config.yaml
model: "contrastive image-text model"
dataset: "scattered letters and digits in many colours"
train_examples: 195000
image_size: 48
crop_scale_min: 0.8
horizontal_flip: false
tokenizer: "word"
vocab_size: 53
loss: "softmax"
embed_dim: 256
encoder_arch: "swin"
encoder_norm: "rmsnorm"
encoder_norm_position: "pre"
encoder_activation: "star_relu"
encoder_mlp_ratio: 4
encoder_head_dim: 64
encoder_fused_qkv: true
encoder_bias: "all"
encoder_qk_norm: false
encoder_parallel_block: false
encoder_dropout: 0.05
encoder_inner_norm: false
encoder_patch_size: [2, 2]
encoder_depths: [2, 2, 3, 2]
encoder_widths: [80, 160, 320, 640]
text_encoder_causal: false
text_encoder_width: 256
text_encoder_layers: 7
text_encoder_norm: "rmsnorm"
text_encoder_norm_position: "pre"
text_encoder_activation: "swiglu"
text_encoder_mlp_ratio: 4
text_encoder_head_dim: 32
text_encoder_fused_qkv: true
text_encoder_bias: "all"
text_encoder_qk_norm: false
text_encoder_parallel_block: false
text_encoder_inner_norm: false
text_encoder_positions: "learned"
init: "lecun_normal"
residual_init: "none"
optimizer: "soap"
beta2: 0.99
lr: 0.0014
beta1: 0.95
shampoo_beta: 0.99
eps: 1e-08
precondition_frequency: 20
max_precond_dim: 1024
one_sided: false
adamw_lr_other_params: 0.0019
steps: 7600
batch_size: 256
epochs: 10.0
lr_schedule: "poly"
final_lr_fraction: 0.1
warmup_steps: 760
weight_decay: 0.1
adamw_weight_decay_other_params: 0.01
Rows from block 4 of the image encoder, named by matrix and row number. Rows with one number belong to one neuron. Each number is 500 + 50 x the weight over the matrix's rms, rounded and kept within 0 to 999. All counts start at 0. Numbers have three digits each.
# fc1: MLP up (encoder.blocks.4.mlp.fc1.weight, 1280x320), inputs 192-223
# fc2: MLP down (encoder.blocks.4.mlp.fc2.weight, 320x1280, transposed), outputs 192-223
fc1.816:466470388519462522550485488562515572527416532441492466465511458371397481530468558560553513631407
fc1.817:535568545498517547475536458461464452538523378522546419626520489520540519554465503566503447525550
fc1.818:507494470525514551534388442443503548511525552438451501543539540579456492523529403474501545565472
fc1.819:525522503438529463541472534511550502485482471547543516535540499462487474560571571458534579576504
fc1.820:529576505479474436484491495555406479492592477521436523521439456544468539462544533486452527487424
fc1.821:582476448577428485494459521475523553542444483423515502485592533541510478514406593467514514422513
fc1.822:489527328437556559547386540480556453389462488509463427484571589504443475495460322458483477493454
fc1.823:558430411512582548494558469522442556396472532534481504492490482491500498535472428504519518490378
fc1.824:479500477495477505445529481505514519526462553514505494611508435469498528540531489438556521464477
fc1.825:487407447596484359511502471566472509513500501553507519452500498472528511401481478527437575438535
fc1.826:487489503503519581526589559501455548501431534450525480470492499453470593495475522484510526503499
fc1.827:476517522485555564435385489506527476532549478419440529460484508504483409487513364407512542513483
fc1.828:478456517505437548505428577566526542375447458435438524478466515483431561508411516515448478471481
fc1.829:495535410501499526473529465510470497434551513502487405514447533485510588565421588521601481523528
fc1.830:421398508510466512461530539534552476413454508454593469563491596371544586427479550535458478591491
fc1.831:408517504458489445449520509429403451540440492471553501456492470388497420483484602456495517455550
fc1.832:503521440502464483472449423511461521505508530537585577454473428522491517561533464499447626461460
fc1.833:504434426552484505438426447442476549502572554484389497476547468498513437483467468470470474521577
fc1.834:519466492447557437525524465521450429571474546553352454512445587519585538455517475425468507540509
fc1.835:598510509529462457535520477458503448389574538620570525522547440525453407490441543514496502507491
fc1.836:446424522466456553520513483491425423541457414425429500509578503552595473476545499483587448525545
fc1.837:544461611525450518516461446466416449591489443517534519452453518465544505442443589447431453443572
fc1.838:452361504551557529498494566493587544488514416492510550544487484619583430506533449484528550427517
fc1.839:385538558446440551578479508546563530566406553527650543495494554498498450529548475573538553472548
fc1.840:505390582573526511554500555505413534467502545529464432524449504498497508521529451569440591457616
fc1.841:567498482403490516479443525499458332481509545498524438527480522493486482548499491390505505467472
fc1.842:520478489519527588584553491496494433571466557465449476475570580470456530421503472540553603466578
fc1.843:481464487563519483367569505451478495505435539467525502435438399368554515463429504577521479518452
fc1.844:510371472600383508510470442496428528505537432500569572525461529566518559473523512610404489488578
fc1.845:351498509490463533482467605510559523437459537607531505507465519488439464483523496436572491599552
fc1.846:565412536468526392508490523506456584484485491466485507579486545488456548523517533427484486551467
fc1.847:554492483508538489468493546514551445544612530529397413440517514565535455463583436535519450514512
fc1.848:500497601473548495539604460557484466548405471510473546498534472590521455486473528475570474478487
fc1.849:519502477485561525488471477459433469461516491525563547499588534501485467432510427463564505574478
fc1.850:581484476574539552532594478429444449487545436370577441476486450486588482545410510522455481458519
fc1.851:486474535520560491503405505493419457512596509512479520482411497469493427576598461519365496439563
fc1.852:487482507465464533542517480458524489480415506515522492437475558560440543604464504526405508486459
fc1.853:451505428466472548494410546536543340464509461516494489483454546465539483470473533470563462513590
fc1.854:563561537502546485421550550495548477469516511484551446399514426378504505467510526577618595428498
fc1.855:557470470508533516513502520479502575450413480527575532515555477505550558519509476371446447540462
fc1.856:454478446469554523464397461594494540483523438465414489564535453505553452516508513512447547450479
fc1.857:495492418519530457575479521589406443466482480589447497511592413498441495516481403534530460453469
fc1.858:418494533437464434551461461506515552529499560439523522514505556507392440484477479561502519497535
fc1.859:423556450462423518496444486482489471478426501500452510573512500470516533425466428531608502457492
fc1.860:502532529457528531496543446494455408485515550498453444503530572548485447543478542535537470481527
fc1.861:514486458515495431503487468481436523470536495448556481460503449392449540412512446414493522512524
fc1.862:470427536390403532400508591465546441392551566450544528410417521475458564517573544545559412509597
fc1.863:481575581511547500525489424524599530446464440424432525553538529449508539533597559522584575531573
fc1.864:462456567455517536454463497532501478502505458428556497519466418454531493491569503522496543541512
fc1.865:457547475524443415572474433527585562540489476486446501492450386559480519499444519556520452523534
fc1.866:495418495541463537518463535530463501434501443448576481435452503577650479500549404598511503479456
fc1.867:512509574543450492466485582439515484527566506536515510542586493506598384502457475495481372567552
fc1.868:585473552520484499475499457524450535390422554493480580515529448534500458488504463510423567560480
fc1.869:463496592469497446563483473489474499486506434560493550436473518461539474529431420490414441460547
fc1.870:511450418519454456470491446513528606540526525499502514514489396467567453481515474573498460536471
fc1.871:494466572499450534553477512489499470463517485483461549505574491493598438601481565463500584504573
fc1.872:518430498471463505535574517528528480486548504470460514543451535475473452534502471551509546440535
fc1.873:511397442485447480623570521496456543500583480582568443527501632463506533548480570504513545571447
fc1.874:533541508506568429599570512447524473511515506554538538515553453421441422478517529449535509533505
fc1.875:501493524461495512513473510431484419482511427488510526510466459515410536590557503585352406461540
fc1.876:516532479704509461523539489560506491490534527534494455500498426508482480417483435532478437537498
fc1.877:473483584501519441501517409445464500606378482504458468481464544389513506391548484522482503428456
fc1.878:463434520497466447489388512494459490510532547434537467466499461571540460515519512476535497549534
fc1.879:566562495474503406464528474580446509529504504543530511543510389499506432445472454424600515474482
fc1.880:468471531460470463481435450485524475555435466501589426522485550466606470480524469515541453579411
fc1.881:487560541512579443524563521538548531448563522433529474451428497478482518433470517379535520377453
fc1.882:472573531450469457474477474520472440563523461522470508432485542524475546435471555438495557552545
fc1.883:525516435486524500523477493533456564512467554506413397465462447507533512499494486526545454517492
fc1.884:421453520479477543505614620505459512545473458427457492507548491539384516596534474521532462548457
fc1.885:511539417449599609487470525510551469546478430564480575488541531462433490581499498480470470468549
fc1.886:521503478477495456535557542423491542488489562473444496452491504578402489450477478502521491416444
fc1.887:507444574484462490536459611488485456415497593535597519437567573569631565458483519506492456576428
fc1.888:477466480473561569533573606578473535626511577527522447495434520487588580481506477506563545498565
fc1.889:505481486506431466445441497495567497500478543501535533526402513544505562541435598533529529490497
fc2.816:538441503544489402460599440419457525526541485447487545545417473439582446448500510472526478422553
fc2.817:508547531446416536498547571505474495446486448570437426558452450477561530550502497447566567454476
fc2.818:493527508497467570532552506505437497517500485531449470498653512541432404503493506541610552518435
fc2.819:461552544456469481458501503463541509470397570489541489495435576480555499472480579514524478542547
fc2.820:441512515523509507503450464510576493507499497463497451478549519495507530536531517524515558443454
fc2.821:627476435433495471464565475443490519393492525505497516574451517549478477494447388558436501525568
fc2.822:475481514471481486442562537527462461488468443531459562549478458520435569513506511440500435532553
fc2.823:479537482630519565555563492507376555548491546507494592455501435503427519567487529537439507509429
fc2.824:522484465351537508550478468483457524496507539580485607415554553531522422524454523552534483542492
fc2.825:463489513457469498402582486552367547549503462479579478563471439398408534421520475634467474435469
fc2.826:562556542521514556572537526472463599589516512465523507505498466519524540503480442480550523455535
fc2.827:430581463450527432461506406431530479440455508541488446502471394538500455513482447481520549519491
fc2.828:438504563527512496552544413469495545458502593414506422576410481517516523441422595446576479460539
fc2.829:535528447471404503503479507482551545499509419483508443568492481496462523484489462432450431567490
fc2.830:447469600595426585383508510444506527458529571450504498525494523472482483458456488392447488460527
fc2.831:492441591528526461513548598570551424490458560499496467508420530533532418499427490451494542525555
fc2.832:544514544529489559517475557534507429431530461504526492521479454583569557518470598530534492473494
fc2.833:472491492518540525435450421592457489480540511527462524527529476507571486536474532566499471509538
fc2.834:497450483555535477523531519493515551567434523474499496477580580521425512489491480379540513438494
fc2.835:523548410504485450404498554403344485566555463504501561434523589441526489480515531512505492417556
fc2.836:545459420490463508551508513503530578491529427587477545604645527402513495418435509486505478403534
fc2.837:558488502494566504485485535529474406527525582583464471480507568469520512457461478585469537564440
fc2.838:449535520461537555477446503579557505511527578577547533420437492493585526538510494473509561516428
fc2.839:546530501443464429464525519545557498458482578468525467516479592535484501580518459516424474505602
fc2.840:416452432443547485521443489546514471441562528461467455505516559554562446527469523435461492485607
fc2.841:522519509454462484565559584475383456520453525524471459498629551496493430537467594447518454531524
fc2.842:380514477483583508554484580488504373494502528476592484496452550418633490427507592519415513540497
fc2.843:427440421558518540439517493579485550468560472486544486464474599540571500457537457615498496484508
fc2.844:590551602520501522508510379437496473461402533511473402514495512418443550546496542482456562485442
fc2.845:427439532413566494536506534462526561411409630510522456522454541521591494518488477479512476566517
fc2.846:540419468541545498457520530507541439505540459514505549508597562380473499540486577489531487458582
fc2.847:443443428478527466558568541498518501547480459463449460491536488457516518417449469444565513462563
fc2.848:372460476479479447456399492563474518479504540516468544410575552466502540584475534454480600412484
fc2.849:508540501540506534480472414512527495485470512502521543491406428433461471474547496576554488525447
fc2.850:521472446479485582557499446481506539552471452639538435528512470457442521454540530477425412399425
fc2.851:453510425534505462506580632499577476454491563501588421517425524502525423493483522459419531562526
fc2.852:464508554471509394521557431484597433539470502546455380451514602568450499463501500558467555487427
fc2.853:523537442404470542473463436483439514499512456476570500515434489393492410412603532477572444508475
fc2.854:450475487548518451431510535438432477556494514489505541435555473441468468438432560576374510476474
fc2.855:471423490503511529581405532520518496539483477542525506466549510463494503522582555577525442470388
fc2.856:554466432558473455471438589525499480462559486561527536553441469452493511528480495448515626446445
fc2.857:493527438506476452422482572513541531451570537553509566558473494480430540539439544440446602508484
fc2.858:486555568410492542465558477510498366345429550484465421504450495505444444505451484548450519446548
fc2.859:518483518430479474466548475386461550408434558383536435546507432512511395433514497468437531501501
fc2.860:522486541474528468543603540466388556553446545503494444536526477515548464523457540498548509495512
fc2.861:549442576450553539576520576505510483536518459528420499471523528592539539533556473442513518480543
fc2.862:438506439538550472481508449451468468553465555415431486435497568506524512528492501451487494472529
fc2.863:486454504489471532585456434507486517437444433488465431406583530478423480541440428519552482400639
fc2.864:530506603528519458452516430432442480493438563450487459434509529539514421488460474596435478522491
fc2.865:541523432447455530490454485529486518454440566392485484504600511490484450510506424486466480491545
fc2.866:466348553444566504608568426522359584458445524501493426443533517484437398546444473570612571568439
fc2.867:476419470495585600525445456502483504539456538555477501484531487502539547439513529569480468479443
fc2.868:427477468567530493483439572562458480488510507574552564469532497457582580537502495562411484429522
fc2.869:445514498415485503559494612496562571487411478483502551528537475434465523462492557496546510485529
fc2.870:514593541500591508482627452472410602450575531403329495418517467458388505523502527566451420491458
fc2.871:500534499501532367504552513557514424538478485514508478506479540459536384493502469492554480573579
fc2.872:426551504443472551431502584497488471493499502620496503564519462487484494493458510404469489515476
fc2.873:568440488472563489553447541430502556454546520541374470512464589429497494474478552363515515531536
fc2.874:639528460497470551514590444399437434620557550483539521449588540512456503468504480445479517548505
fc2.875:553463476510394530463452555464512537431533497508500555538387449469437553410460483478531450572604
fc2.876:385397547528484546504533508536447494521459557485463595453514361516427468502438534528494493433543
fc2.877:598568542467548547466472582459544513462436533516480568493403522421466510378526574484453537613519
fc2.878:553519437498492582571456504556515497601530480509478521479581460517478519444499533436537477536512
fc2.879:490484504543470526451479523465489479545558583484484555544522521514547445498501587455546518555414
fc2.880:489514431558513470463521500531479504456497505577462472473492490468506464455532523541447480522469
fc2.881:539621569487550542499551564442490507519467525527545430428510476522573487582515469502525496529527
fc2.882:481545471516518543498530485425524511468491509547489427514536345482561493563550485466517566489458
fc2.883:525414546479490508615523468394493480449395523476423507469562458513439525461434508422551531489502
fc2.884:538457465549511488515488411476505488460464423528414507529503517498555544446489539472498528474466
fc2.885:385532465425574480454414603524454360459435592422521474415480553495570445390485596442408506509491
fc2.886:534433549512537490534488416465505528530516465462534477409506471491431444550529588588445578476431
fc2.887:532512530456556454517472599555512460467504520462421573556499592528586514577469486584567519614513
fc2.888:446517524480565569516421605532518480475538539493399466438456624586503513408577536541428506501521
fc2.889:522567550494550520572586538532552502409479524477528472458463509493591560465461487496574404543550